From a checkpoint of a small model that predicts nearness at each pixel: batches of 128.
Rows from block 5 of a small model that predicts nearness at each pixel, named by matrix and row number. Rows with one number within an expert belong to one neuron, the router's apart. Each number is 500 + 40 x the weight over its row's rms, rounded and kept within 0 to 999. All counts start at 0. Numbers have three digits each.
Before each expert's rows are labels from the 100 images, of 14976, where the router gives the expert most weight on average: "strongest on" is what is common among them. Only what is clearly more common there than usual is listed. The data: rendered dice on a table. In brackets: how many of the 100.
# router: router (model.blocks.5.mlp.router.weight, 8x96, trained with AdamW), inputs 0-95
# up: expert up (model.blocks.5.mlp.up, 8x48x96), inputs 0-95
# down: expert down (model.blocks.5.mlp.down, 8x96x48, transposed), outputs 0-95

# expert 4
strongest on: dice: three (78)
router.4:501421586535467478458509527534514508577522431505497525521487504466459452490521515523448528518469524512435535372579590511482518517474434460541463527536449465434494553476477502502531532519582526414488468475542439455512507458487480533529529469505510468467475526503498449563509515478488479562
up.29:403471503463507505460434452517527509503426524470475500541586583415453544560518441514451467579479533537508478427507432507504530512483495507511508525522537506528468553489454454477472524531457464530531472553548515490505487530440564429497540542576468513478483449528506517560570500471511504457
down.29:454498541510518469522495537517517531496476546425457457471491505494469403389468450463474463469514539477474526504473452535454526473501435468510518474477448502518493454546472438416480607549467435551555532569506467531432479503506483454470496547473556460495472557537430517464521503525490530532
up.30:519518491534492471435509546527486493505526424477497509436498554526503545509478512434548474409472557514547507513582563533464512478560530564498529536488491510465481524477534513460506519394516464455479545473487476544475587485536447513497535414438511516402517494493489559533542471525497519591
down.30:604492497462565556520529463485496506442500454576488517526464442530521580524564459545518470427510504439519532469524484468487403582478486454458429559479499540523505473546458497538530531593473509455561454494584499467481510465475495530503473485472518465498488544501502496452460519457470528461
up.31:464487495532470520550466618492427579520477514517433516479502443453497460515430540523497516497461482486474507447513548487453485447495542454475547523429468481422492460458470576494516508533506467515483568511550491455501439521497488481622491500547486526522513488457559479465513547487458453581
down.31:605474519523498496491486497476497542601449495539480487528492510543503556534543522410466478499486469482503444526549536497497513442461412444466464516452505482481498495571541544457527542484464470549439590575443487421496427499462464489460508512533473493558498502488526600493508486471528491487
up.32:465419532453525502495514559531527588476558531528501556578510495502486586451548554452466551517495493500477489452515545505516522522485463489497512499534553494525440486484461551490507500445432528502469471378509426534449442498550566511457520459556546509510479440524504492507537486465420544529
down.32:503531516460485554520524507478549455478596430429531592456521484546532475492457471502535462522500505510493568496509493513486482494552498570428573468483457475501542434487466530646507531448521504457459576582523492493504470495508515501474526429475480512454471505462511523500499546474455543542
up.33:470552510488530491507534492604497464630498531475459480565490526425495458481532518467502442540519487562551529442545478511470499478480548478514516532457468492456444583435544481468458523432476520427503476459506523544476519472513486473511495528569545453506539525588467430454489472512535539511
down.33:546496492454529483509507548471549518532495487521448438560530453481505546507509445477477493466466526480466482380412544539551462580493535475502487514501561497448530578510455422527521430507412495565417446505458487527465534519502521544547508540561530490518519499450512487459521522530484547545
up.34:412491445409528489463448506505535469539465523582525499466585617528510507534506475454510535536466456470456453528488560498562468498492564469468537525541430489469530482518554467536552496472436505586509476574505506497530482491537517447526502520502566527484519479552483501478439544543476474515
down.34:425500531543537470537482572531492559471492566426511505465452523471463461454436457505465425502513519552437526521483461504475515511563485483515532497486470488503519526556477460377513566555457451566560563560524451489464492551508522474528497556526518426527489539552461500495508549489462503535
up.35:421501553525471404641506520507581516508525523479424497459463503436476521568517456510531455548505481557502549464498524529492470476525480489509504513520491469511510526536475429410465540518407567546520511461530476528485473488530482484522574466514461467503474558543519522513497507568490451487
down.35:456510546531552482555480522513502550468516559473516538458474559485442433515499464501464408490478519510504522490494447474461461448587477487503594525458493541497498494551478409392514569550501470531518529558459483527473494491509508463503485483539523441519477540493386476495479543503464535573
up.36:520545542562504480472469480532539527452539492461535547518388521550496437551419513554449493520469493508527525489456586485501489472486506462408480496547541497433482529503533514503510512502462492428459463446532501492620486533465544500521545590477477534504513466417485453497524563514516490497
down.36:502556613579528533502481536487487503470549460561442483506498575458520447476571525528497569479463548474521519498465480538412523506481518473494455461414469540508500521420473453515459527526459431503527430509458502502454530563443527514483501509478542540466485511497509480434537561498429544512
up.37:438500478432474478531462547436537445507447481529532563503466541543578435492439570507471509484504547513466428475507528458587484474510501550546469531511512505482444513512427429503477478484488511484442567450571499459532492540548459476413543535505531506462496435466460523524447477487483559517
down.37:470568538485531506519502523516563534506497514419520518480457524466469459474435467445506426510549497531438529499547402505426495425467427503447559494498508496512535509545511437416503564503448444549537553575546488498487509520530493502526470551530526434484425532546488494507511516501530558545

# expert 3
strongest on: dice: three (85); red die (37)
router.3:546423616452491519464419469535485515502536459493505527501451536455530500501491560498419538518507506463502486545442520509521552485452502471584565529493493578542495455398507500540521449523593451551471521467518482454461490521484523471543511515496515527539552520439484515467493462536442538538
up.29:477540558510519461537493510537533539502453455543519508504534581517476420539475511425503418471500531510499472533466514521492559504560524493575496486472417465451525482549553485451520483444518521481526464559457461415499499571581482430572445573496445533471529457510476491470513456500491486459
down.29:416461419547487473515573490525445522524428466486533464485503501484518518447478536517485478416467565505477507471558478479499496510594543507507475521445481459540556522498491468415502467494543459505457524510562446465476454517534512515487496535561574491453500446421460502538491588429509443488
up.30:495489483518514423448478457438485460544425448552472502411564537470510421511480532458474485488608543507493556514503459495488516513494485528479449477537595453516522572574484493526520494532482462535526539508585441522512540464487527465482511526534569458461525448480423441521496468518507499502
down.30:557473561481520495520537555536472543588490491499492494518455436513528511478459434537496457527468438498571528626454467575536550476458537491499519441472478539534482533454471480472606534476449495446467415482516483514502462478499482514515475449545413493553506509491504539467529487452489538494
up.31:425565443506481484531446495523508466531453524531490504503550509450428460531526555508489509442474502518566589514515513506504602526484462474526505571493514588491535515470439473472550459486504446477530476603580547476484405498495499487515510549514473484534481450496482449473503470449512458429
down.31:542538489486548581526526484512518479503422510479425536454549473468451471458494529509560435511509547501532522541556515483480469625552525567484514439541456477548555453487441478441515503499532479520557502524527541539518512528520576496473439507512416491551421526487446511483481551510516453496
up.32:493488476476528514479527521474562542496483513443560525503474551462539494472440538479476549428387441487559573421494545490494489412474503534528485453528488512484545513538471407490476557550529513436437474508532491511467532518489505481508519518582520523403484571490451529473511544457522500460
down.32:524476416475506551520543473512556520559454451554502517541511514469527442499479456573491492483470562563540519520560557511446503552567562555516525498458516456532481454484492454455514509510508434524524581550514483515450485537508495550480442494563561531548504496449428541525516476412502455555
up.33:458491491491518500567547548449627518490550447512430494429512553488494426512501526491444539459464576503546500491444509547429525515506482457562483589472468508479501492515440543426552492547458551445478509555468490463511445527501505543509532563492521457498425549505494485501467529518530506489
down.33:457502533493528460496479505490501513494429469498456492538525565529574423441469508526525484508506504504503550501524490511423512551492529556480461479426481480464539511477447450435484531537455445544488512568503410488445452548537509462440432537488546444499536479534523536489492601494475430590
up.34:511526505523450494459482486470464449509449484543414513518480461467570511480482528493490525500407499558480526518484483494482554473440484561553506570540450493560587516439480471474466505528449474526515518418470466446510412486491482527582481546602493532509546511535531485511485507498431519584
down.34:512508565551577489504461541481491482472519482478494507456424449561455428539575471471417541449461452515497543470517533451475531427502553429473486483497514466441505444509568498551501510484524539472514507459533538545553542410560497560540464516506455502557520539483469545510471434501511534537
up.35:534466549538513530549554554506494452479518446507496428471541594466496464531496490461508452459573480519512491493538454485457477476468489544507495512562524531542456465567530449442512503447462457484502503532523508454479506529514593409512493513503492527402540553521505409488476456545535476406
down.35:467442405489484511510516555561508530524429434535463446465504462491493520443507433531548489435502513529541561514549500551516514520585497574476514518412467499564553461529444443470494527494467523505486559568489479468476477498501545522475508535529476508527507410458446527460509479446446458553
up.36:466419468504538484537481476517496516455478585435505459548559600417476504521459554454497535461449431535591460516518495477492550496481507499524538515449499518507483466452501549439538501512488439496583464449520497478522520435404528505510531534528458504440535516532507478475506503458512570550
down.36:443537498532378566486455478511482533535515461460422461513539513523494552499506514515596523484540474498496611513468479554544458529472532539526479502446489489494510544563500551547499570476467543568487491525429451473527532559461578531420501441499513510538533465464474505472497466498493526512
up.37:525433510423526476515507520481510456535480462467482494529543495485525547505404573525427518536487573492479489539506527594528460525420542476424545520489477534518466500503417517551524501407464421485529461516569444462500502495494464520544426523510533545483524571490502536455521493551489469489
down.37:505512500466427490457495428497515534496484557383514473542451443477518541454479546497519602507557460461498438442564517500568543513503511508449491483522476572458475445538443497554538459473502445476519508552547506472421528531510575474513491477470536495568483465563500465525522522534521474466

# expert 7
strongest on: dice: three (73)
router.7:542512497493464542550431429463455468495467566514494519517412523494489378498472502532450512467499429528496486455514536423518444522483532503515487480505508486545540505462479497474544588607474409517479510545439532514506529439513528526475429518497507501509494497498541413510537495565477524455
up.30:432596514430443536534440549477513458478529452469550446510509417509516476527515441505552459507529480536472506464435499495475492475507486482486543554468440464574454498537547503490546568432499441477494540496475583474521525430504494518480484524541593500501521524558513478536568504491508498581
down.30:595553515486487476564479502510519468526463412458534602461529436519514517476509576506516483484554469494564483484532547497568452507490453448498472475466467482551504533567464503434523505524504505482500450478465533447563555513458473417527471486449495421527492469460553424516462481452484505542
up.31:512492491574522470438497482486487496531484405494504531554499495483472485506507501525471460508545458533510556594424530483436533527420505525465551530477515488524432561399518539421430418470481431571520533477547441557506486472459481465551510516485523547519526529472520517506460515445465497491
down.31:463493450526513479434532514483573479439518441466498510506457485537490515513533512489503467488440516537511507466543465644540567513471520487425449473513442459477567572434457444471514556529546492519425556483524446501505455451549473450496492497522516499560513554511497495483464523518536586525
up.32:485509495527473482529457477552547539582531520499468499503498572449463503526434471468489488550545427455495555535528499565504518512535490485520504482518465497494463448496472482452496423602534522510489556531529425545538374536531466493544558499533496574494516477546433554530526535472470440463
down.32:519507534469519480486521479510542449509523431517542482527515396498509592498477456497487433475473518593506525499422467522521463497405455473488524521484532532425456518503535466559491497415556493560539549501482495464418504499456506544510519470432517407486493501466577516518479529550501556509
up.33:556514493525425537398458448518498500515563546527553526475502532512521466518463469503533515461456472574504513523451495486428464574462489530455491527452463529520556524517486518498572548557555529449514419459472528514504485484479448437540456511556518512554510447493497502531519615512464543438
down.33:514475512475497469536503516530477500516497447518465490505501460458475513484570487415518505495503502447483493534494559501511485516456518487502504511505530500528482445432523586596547442507528522541439476438475467465440477562433442562440398455527430460528497544522563522442596504522489518567
up.34:497459547487436530603495474435523448491506484407512465422526504495456543504503529539502525466497493507541520490500476538555498466539469514482595529476494508480504503522529513494504513498444467487459543499499462451479472404506531480452556527530559560485402493470574543545490508565449499606
down.34:508569513432535513529428493493490578581525472489523472432516513486486465499485583480449525494497483414556542553525536483465499448562479563434439500468501548483472465484505542438513549540483521501506458382418473534523499532508478544518530535537504544518550497544488499540528493467461495430
up.35:495519449517422476468463560572538473487471530517467519494544501478434500527475547528514495447522525519541556481534491500441505482471514441498362459482491513470473436494450428429349407460523491528484541500513516509487512517488528432452505474559477492506518491502473507477473481495538544494
down.35:503497518467504477485520467533549447503532420535539485525515394491503601504465453499487439465461530573490530491427476531526484511419454470490510528494537528443460534501521468540492487418559502546556554492485535463406491510470519536518542468445530406488504500472585523540496537530516552497
up.36:515477521490498566439489442497508515596445435480473529472441462505525477534536548523462484465536591484540534568482546499477574497452532449510524493504431481457465532507480476382487521465560523508550495524492485501569455538474479437417535558463522545523486521481485472509494534581495541492
down.36:502528538479505584516515435456511512521500518563494505470435538493539529500572511443519480494481391531542471405515427474447497534462429444454510429546504502533586536439524524484543512480511486464534556510504518445488472538509515526498547453435494558491470447497516473474467438574464485519
up.37:494506476488465485544461399508531493511549552446531493514485569474455463532489414516531483480581507480479523528495467533505457490458537497484498514462544512500466379451502570503514484537515453538504488544432541516540425496536478546511497535426550419515609551498449531476484453523469523509
down.37:501480481495474451489499568436489446456552519482481548558407500560532553560601509463486503491536541482505490495502425470492551495484503475509581522467465479457524519539484527503500383472433563514468572542512533468481453508434532476422495521525499497522547531448560486515541450520473464501
up.38:495533576533431487453532492580526573529524483466510441486523544528559518529499475510529491472528514509435464469504508536411562464496498505493480430500516475469530464519488565443568537429536489483561445457562434457547441540523438463545525529510448527519431513525450457467513462562504509518
down.38:508523484497510513494544554534452542463477548487549509495532527502494506491505488451511498449519538483509472536449440550462518504431511551493602527551453512487452561447564586470495485453521568490532549499531476486498479474526448457589445560550479465505612487586534517462490513484468456567

# expert 6
strongest on: dice: one (93)
router.6:529479556486547506470492461524519513436517473473442423478521517487476468544514470545494504496487500586412574492510561479557539515469467473460471496516480412493580488468474508521544366471509565464453481513509434528524395531534511466501428480514519464525503502520514536540477506443532489457
up.14:461604493464506516504500512509544499502546518542422546490513530482496539496518482474552461458492585513488434467477505543473494493477509578472490504504522511503560542433427487478493562469522522615469527486459479490478581455497465449497549462464561571447517520448429473445526519546492430466
down.14:602539513476548527478515475556417546438546478457541459503558425493484518500501522480469469443517471506533491590411482498525458508433551500519536537454472534483490497449480530521487527501560495543490459532478453490485447479436501542504504478404512479521521441462506497483506510479407590545
up.15:503542553517458454520521530487541489488553490494441524481533499450579474523463525406540487553449444536482472477501481437451496504533475469512498499485542432524547500510467487550542582567528504551534493549530482368417502518457471439574543505529513547563510537496520453495459508497466485460
down.15:537462548465533500493497465503444525417516494465582446458557460554530564451468507448493532473543509535538561590433493469496513504482514475522478556451500546478482456419472542534508541508501551550496477556486489452458454470490488543546563476456503496553522466469469518508490503439403579470
up.17:540515526490443453467513570411514534470475515493492436490480486432470483477568542483563474489467469557469587476516511438504502464512488530447470490502507503503555491543488498474550532489427484511444543503526506544579440477540460545571486523483576446600471522457518529569473494433536474474
down.17:465474527516526539535479533485518498544535483479530458508552490479552466533492488501493506486516491529555519441482506515489580454461527516470413571520490446542466485533460472543518581506471547452495452539473503516514476490504583537513452610540527539517416469498455407517472396484406499516
up.18:449544518552505510513495440498559526515523528547419485460498556498497455609488463549506552534507502510445498473516494548521467533580499469451483453515449433460558527487485516559476429442482461504452489500429451503451466505494508453486451540445493544476491530533448603536469560460468506455
down.18:444545428508559472497487464420497557414471474480488487517504505568508466442560519501435548481515460512498533462531502469460496454503489454491444408475429463479521561482531482547456533531525542495546505405471483453539519415536487505514508508553506481551441537459531512514524486582511436532
up.19:535493584463467507521527508483463459572559522498477519504475584499517516517453532509525520473440548453491509497475425511470515516563525563449571444517461503532567477576588536444493555502542459498507536529550474516474476463508558472485525514528500537468562404525509491484510471527539394540
down.19:549484508463557568517521472534435530469549521503549457484513447550515531498442509445444487471547448502561510617458475463545438500439530434538516541454519543476493487437502539506494560496519515580475448508444469473504469488466507501457559476436497525517519462444487545499516524476435590506
up.20:462474433499435570497480473450535486509475535523519526469517480438461467436501550498556523503450518531437545528486439482474483498558479501474502479462474509490569427526511501437506413490452552527553553545614516575543496548498545523508451510528510487496502485420510478490499569448518518584
down.20:570518537449527532522529514535464531446526530474595491488527430528509540499450504489424486468531468506568522608405475432518472514456553466525520529464530540479501464443484543524524565492526522520517447523479500481469445468432515497473537465456506498536516444454467516508497485485407594502
up.21:444487405528450490528530479426457501525453438529473493564443494421506532533507562532482517484428481553533522552478480490474477473557497548440500519537505491461513549486436507414464545501489428467569464408517503529528535541474555468565498525507554496483493459460525543509512496482447564531
down.21:580501527469517542527516492496421526457526502451584504529503444560536511511469494480431491462553494479539513583458458456489493508450555437542532525484492547459498456428502536519499541470541523515505458521434531485494429435457488525488530460443474520550524414501472523502518496387451566501
up.22:479474481507544494544437529498605488538452538454454571472549534437529478536526442520543457457487499550472501607448513507479503485511490508454533425485527541499534501520490504541508488468464452566474548535477544510436456559508518449504440607498478553489496484523471502453410493488498437487
down.22:554515489484540552547522487549439521437542518459593506478505427549482586464439520469467522469551469483538522568434448451526486490480560466540505545509491528451529433457495496485513531475511532557486461517478514445502448416487485506477561485463520525519490425438468537486508507465430583495
up.23:454524597468503465451474523479485522465547488517501482440496548572489442566551543555518539402522486522441491476511555490507533531462509536495538457466500500434515593548545505413506439525498558478464460503536499497528449418473524509501458442534543468471504542439476511471473459528525437488
down.23:499427562480403497425585468492490473450444505499609557474542513442508508596531540441486470495518507463492439476495463482481534496525529458534443556521518459466479454496530525488565471415501492523484440514561517449439477434533465545526512475501499511510498501468473492478543508516496577514

# expert 1
strongest on: dice: one (66)
router.1:561439522497477505484491488516481465474549478532470494510445506454514497500523503481486499481472543459518420515460481401472464529480484498575481492499522565463499404476492521496524488465622626562539522535495584497433507507492492541462417470494500475552486527538468518530444553482518553540
up.13:437486496519485533521503505513496493531449470464519530477499449490506537514570597492499521428513519497595489529516505483516471513502511450502568489479506448551523505529441485535540464477530581469535413526550459494428394494522535499527496546557393561509488507513442506523441545515568496437
down.13:546506503491453599532445539490530434490479496540442503497545473453548486539440538446512459484504477527457498468551489492493539465529515488493531494479491420526512445465511463521474518503564509590482434560543546530563476523524479553458485475501481487513504534489513409535416502547388429462
up.14:527478485536466490494507415461499518525486538497465502443467518565524496477401509462494507485437546497497534495484471477475546543521519508420485492475527498529476530463485501380452468499581551469470509450521462461537539553559519385509494591431492525503558479576466456459519499518500551504
down.14:453549487531493482463436463495487534482550416502482517545564489594502550494482450558480498463428426436514514460450549545469507441500468504481472475447507469562559544531472509519468497573458520511473476513524569478459478594482566459524476485462569504536466543505490544484510471580534469513
up.15:493540519450436509540483473533483521503528500438498510575522592495574513492476495448491487537465479491533486529438543492485445497577498555506458524478543518528511565548452546514421483475492526561557458468554542554511430517493428530503513476553477546421420569467474471452491496477484544441
down.15:501495517539446422428519507450488432448498521533535533568533445496502495484494501589490463469528475522484586485533531445483418591551471488469552497547509548493541572495517503533490460493521455500499537481479533592530482498497429537476583547493434481440486489476492476483435449468460493526
up.16:476568487555488432511467518511516438522494399527453557520554508508475521512545513487538466428479446474563525559509524439526464467536524489472485557483570514538449499569443456456508457534495479525550538471571491512431486522524550446487451482509483496536408408454470445481491477519505508467
down.16:459473528505466496460494525501510487513544468487433519548490504454551502525522487557475526457480465431514439426524530547508495445535436496563524412538476512543609504529516487482471441524479484476515466429512548490447562567529533425552489552480519546515586507505449511546476453557554469462
up.17:535501454541465517519506560514477477464444527543529484484527458420482478526486585528509458420565485504499477477457463580507490476528474470547509563408454536409519546478443574476509536473508509484500453478521531564580514432531478460439445488498556515503501422477550515530476525505506479550
down.17:507492505386463528523519508477535494532407580518509497470515485515534541528445496555505506523459509491512443505409456483529546481460459405429471474465513517494578438491491476503490540518519507515478447504504542425504517543459442587523497497506503529539453547468569534562509566448521527551
up.18:539516546500526428478473466426436501455503505490472486520547528486510535497516503477567495491524534514499513573470460540467606499481446456431426463478479528457476502536468487527544550538508527515588449550515556468552491520595508552473516540571547479563458492549492471517514470484470470406
down.18:469524436446483481512502495542460457546545469540511471417535514525482494458564531525414489526557467496557455508457464516507486474434456506504548504461462466433514513456551512459557527433525528460563442431509432491451466567552515544517539466465569480515529515551497540524434498426525501532
up.19:497539519466398494541554541449490526583469468460547448439464487485535444590564501523456468495458512599503496527475533444504451473511565519476529496491436475491498485517522464541457493513529501583528486531518502442531476484446560474500495470571483477555496456538548465452554526526518485420
down.19:500487501555487538467537552540525466476544538496501504457460494532532578494473453473497502495460434524454507500502444473448506470432580601500520505421505491502557477532474480476466548461412451504458531472485516507530462485550585458483512515565550490407564524516552427440497522525486491553
up.20:499453533527465496490450491559552492527452503561418511467511515507514398521470491525492527505470470449526486562547472570514519398494549547432475465461492497543460434469479422505518440487514481585492516499559438500496467506583538490454469566435439566512506517497477539497480463469486518505
down.20:498502493495441405452515488507528477568506516494486483557579546523520534544506470573469483485400465416502514480488509512463535399496451501529503465495532467543524547520480477450456510518492514438457477441512508516450513599478540396574484496495537499531515505453488494521522504529595460489
up.21:533487478559458413524513469438403474477468532498488463451490516530486541436552513499469452493508442525549540365460515445451462496449551590475518514488504481592470504513520512466526487494546522481533518537514533475472489486545545472420510511432541527505486557526540550501482494490543440499
down.21:508543440508532479509417491529420474538498489538622479538426481472454457463504495498479535481533505543541512478507582548508523512496489398519550430532549497494493553524537542449555479491483476501497509498522500454513484552505478507411505509466485475572514482573427470481483581438517462469

# expert 5
strongest on: dice: three (76)
router.5:497520449482494476538553627510471527439467522478479520489476519562477552506494502464584482489536489497552509554468418576417561483470559476438455509530444485524433489514500473513569539468465487475510497527551567500503458425495455522557550516481510448508492479519501433540452446468481531495
up.14:418555514558521486492438556485488465397514497532481562470554522516533530479436530466523545442517433512566466536522547526465500518427627509560523498529474483547495476473506549544508535484466594519494538445477496504524458474474525507516448496488532505469513473520476570478439484472513462561
down.14:523454470463488509517489424516489513472460595571454456523533465533520465511549508465482484488519410522547492493564466478532534481483516469512476539469468557460422573533561474550471486475488499496448581494605523475512516455499538529513479501470467514542450541565611498572469519510514521466
up.15:471540498511527560570563521459517456432511451446499516428494476496499468494501422487505552506498507438484530498522473483450497498496541424463537511497447427506539499538559484527484516548497504452475491551573480543496495494547479434519566577525574451570516527491509428437519452491480597547
down.15:507445482521515461483408478619470572456520458494505476490523468558475524533484480494485430585453501475533539564527491522424486501469474432496515491527474456480506488495476439544543477549450514501413526537511489459491508490474543462448522494482442580520492447489568520479478593537562490500
up.16:479515477523525510462526500515502502503552543520472481424509490503487463457576518450544518506509519566558540549494517562559576483497482502521407435504453461498451476561493455516456575539479465507569507514508512479432456468473463529433561576560511503552554436433489508553470460491443548485
down.16:512468468526523483464497508537471466479543530492523471558460414470458597482526522548489519519490389468459556477471455498585532495453463509545496511475563488491468529479556557547519531490579482453476484483478564484445469469405545555464496492482483485504444507517579502536523567463569508520
up.17:524537489527486507499550503494491529505492499556534595494531471472547472476494524503448513492561536519472520527408430467490481488506519462433530391535532514500475492527535465450561545458477522505543433587521512522421539491515435510494409557521483454456511488547496447522554405466501463536
down.17:448490488559433496494480486500462457509462571436441497489521457523521588518544504469531502456565530531452458484463439567454450482462433509494479542429528508511507506465564459580482532497528517476486467462461507482494454540563444463553555502434486535570547450449532562471522468489498545463
up.18:487443465488520419517532542493517427486527523514478480462484422541520518522535540540461424510482443541568576533450552462441475480517504444517553525509570507443486537519494533393526461455531489516514462544513540527499508477512562509479463568480456498504568546584509471552456446500464523536
down.18:459521478499490464528514510450538431504565518516449456452531493485480457468513485465589491485514468538450546432513428504452489498513544504520561470444451486514486440462491458542528556491592546557490568487480512511424527500471573543509424487476528536475435544461545450441499547504420484509
up.19:458474506540479460504507554494544511506487485457527610503535535522499504500518414519565450472538497432435550525500450531485419381486475478457457452526440541556498483486553474475552517471523478500502512505476440542621472501481515495477499484510554456495493484478478475525465520570448495574
down.19:552472423508490433501494522481553530510463524488550427511559560585504525456469504517462459514499491483454564486427511541443579542492490526468501498487567487472452483526516523460536455468579527570427471512520533517518482508421501487513500493465517432500502445421547549503529482463523601491
up.20:381543454468512521487475528471503531493509376572506443527521489564481499516441519540433547543485472480503478585498474487525495554498495492512476472406481548545451473527521494476456490459453495486528497487523529509484473520532530522552453491541453528498516578502473473465535421414507545428
down.20:591451542565480478505578502451524437487561513425502510453422482502495547586534509517505424498460480508574492488493526491471498533439491487462453473503523481425526490485480564468510493516479518590533468542546457523472527462411510547430492480476515557544467505527473558493468530547498556508
up.21:508567495497452510468465510482521551451585440517507469465411513514467537479497413508539419455517538532480492506505529546502474522425476463542546427519488456569450470556494512484501525474531503461481468539558557470447498454556567466449562531449463534471517509511513486524495524452580487575
down.21:547491485529544446418542499413471526526466558502517376498461526523566509451478401515453468546521496550524506527505462476524487494438580474451508514531464487565560511528571523582499495467515497528427487517523486520496529509447518499427506543497452517502491511528494563552513526503457563511
up.22:466422515498448586492509539487487487575495501490464519431545428551537508511485425512448453536471541490496559465568464505543555420590440520491437550488543442546516578526475489488473544512516493510475462486495565496497544521469531550498506484510504501410574511504439481520464507468476523527
down.22:598526506481482503511484487434494492429472463489548537407500435529516441512488484471488498450528482414487515503570479448476557509519514507510452452500527490482528526480568539546556544530516545529507555531527493553541537432591449588498435499509452600532471459519461496507521482533518476503

# expert 2
strongest on: dice: one (98)
router.2:501542549514500481543463531502532510534542526521476523501525507470449569509496489479547466512530542473546530417501488578502461535522526450464432492467587460503479584476520513537436459397420558421493437512538442542529474504470490479514452525509461493525521447495510554478458589438493468478
up.30:417523484478445478513501440467552545458464510479509455474513547546435540445553530479497469474478517450486528436549522506500572468439544465438430585488506499500418534494549575432489517448498502458519484494560525514481453495530571545556457511505416499506538496524525519501457525477495526577
down.30:592498499477480454498514533486471467471506514553483480535515493476519511479478444506502471560546463453504469485492434488444506486535527493498483354532497541443552518512556554486541570470470493520487519570587531465529555442485467447454479452521421446507418498521548499511523564478438477514
up.31:473541516513457482466474500485484391570520546529453559481569461490509543515511472501545466465567533466511523457485483513513502481546496548443506457455571490494464528425529432451470509442445542554513584516455407473504479502517480527497538569554431497541458555514477543447442499529491521491
down.31:467511525449517519467536522459473572469503468505448533517506512546379457496533434519509502556542521480540449506504488465532473572430514513438560531570473512467508509494508570543506532498462505505528471459543519451488562549454535529521489498426467477537579486481531416525598519524462559515
up.32:534501483453435459494460470549515461564461499493592477493482482498437520509533508481474416494555591512497525482468588511528528554512456515514475518524456500515473529507573470486562429486480520560556491548529475514562487505484496538482421421456508447447548576570516531551460481488546491503
down.32:508543454443505485556488476507441540510530533484506590454437418545470457480510489469452495436532483504491490540526482423478546506522516521512448467436493491484589470551513506559594498485448475499522549533457493484471465470558454557482528585553514447519501471498461503574459493543423512535
up.33:511510476572457502554493496538542515508540600453471541503479509516483459528522473470494499513471498535492553456450454484459500454544509527562503472475494473549449473567443436472475513431517435465588516555501420449516488547472575466514475619502510588431503499503515541494527488528501541488
down.33:566600519540493506541508424512465524476531517462507527519475464444497484424529533447475505519495553518487495505455459453503448520546404458539542484477546532461454488509439505514482488519574447551507506584534477545432497514529525502499604442466455525475426521470504469518483555540429509525
up.34:475422432548462466564473521554431523460555538546490433491497479481426518523453521543548460484469514558506569516542508528551500571453531463594475554571499445525451440513491547491540513483517526484463462497528428501523484529493445487486448556490487456477470491526440505529525556494442501454
down.34:640406512536541516476462501571523485595479563481447510530422489484464556484526486478464434481509448528472508466581497490438489515469502425475523451485481474456502481465520466521525525507504565543416508475485486517489528513483434516496517486552519523493450562543461542480449526514448498525
up.35:548506570459483438535506459449536567558547557479450523508476558507440473429432485467549491476465460475495505477478530549444495508532458476525517508456428503496575575490535488499483570492497506512467468536520529576504467454403487497537527558532413538444495518503523494477577462473487509454
down.35:510497561429545510490506466536560484441478523490512441537512517504539458548557557517450512530559479504397492500475477438463475444468432438471524530551550503569553545470470550534464499491518486465559543500454466541520459507474508484492514576486532423433452538529544595512449520486516487496
up.36:480597510585481495489453564513531514556494502449460541481433538507503486523527409516544520488515517536578449517503488593490470441486494527489478496450413473511528556487548537514488531464464506540511477429463568543568498454498502445500442520550512531456495532419465508493486552492452440493
down.36:549476403494562528470475450525392488528523506529516473529536505456526496532508508528442491507524480433554512526518464470434488527460548427462495492502570579523473438556467496505526490599492491466451493462476497560506508473494467544449469453514412504508450441516543520412473497488491546539
up.37:532519526471482506499427505433515554559578524508509519501514569509482538479559423485509462509508566522588521473429433533524510516549500460497479513478513540511502499537469418555426445511447505540454508531558486526505489566485545521442485482538468474489470430550498492390539542483474456453
down.37:504506500451467424449492492587490520428425550517444492506551513534515415523513591471566533533533508532526504503577462531490446482508507481492498497481479485503548448501499541565470444534532522430509454470406501523531466530481498511474448497404466527479450531525467504477453508476494502397
up.38:474520436507567480462529513435481502474506479484501561526462472577422524497516540472539526433460430492507496465441504511537537491541496533500490480443517596503476523489509491474445499563466492418471488556594527522439467520487473503536478497576522543545466511589526521572522571510493424496
down.38:482505567547457483560571555481527576464543470449458501500452504544496473506514466443544468561543518540451533480498482518468470544463472492550460535554466517503461455486533547413508462528545542525491551506524402503472481498435476461478438464506441515484487487545522515466461425459389509487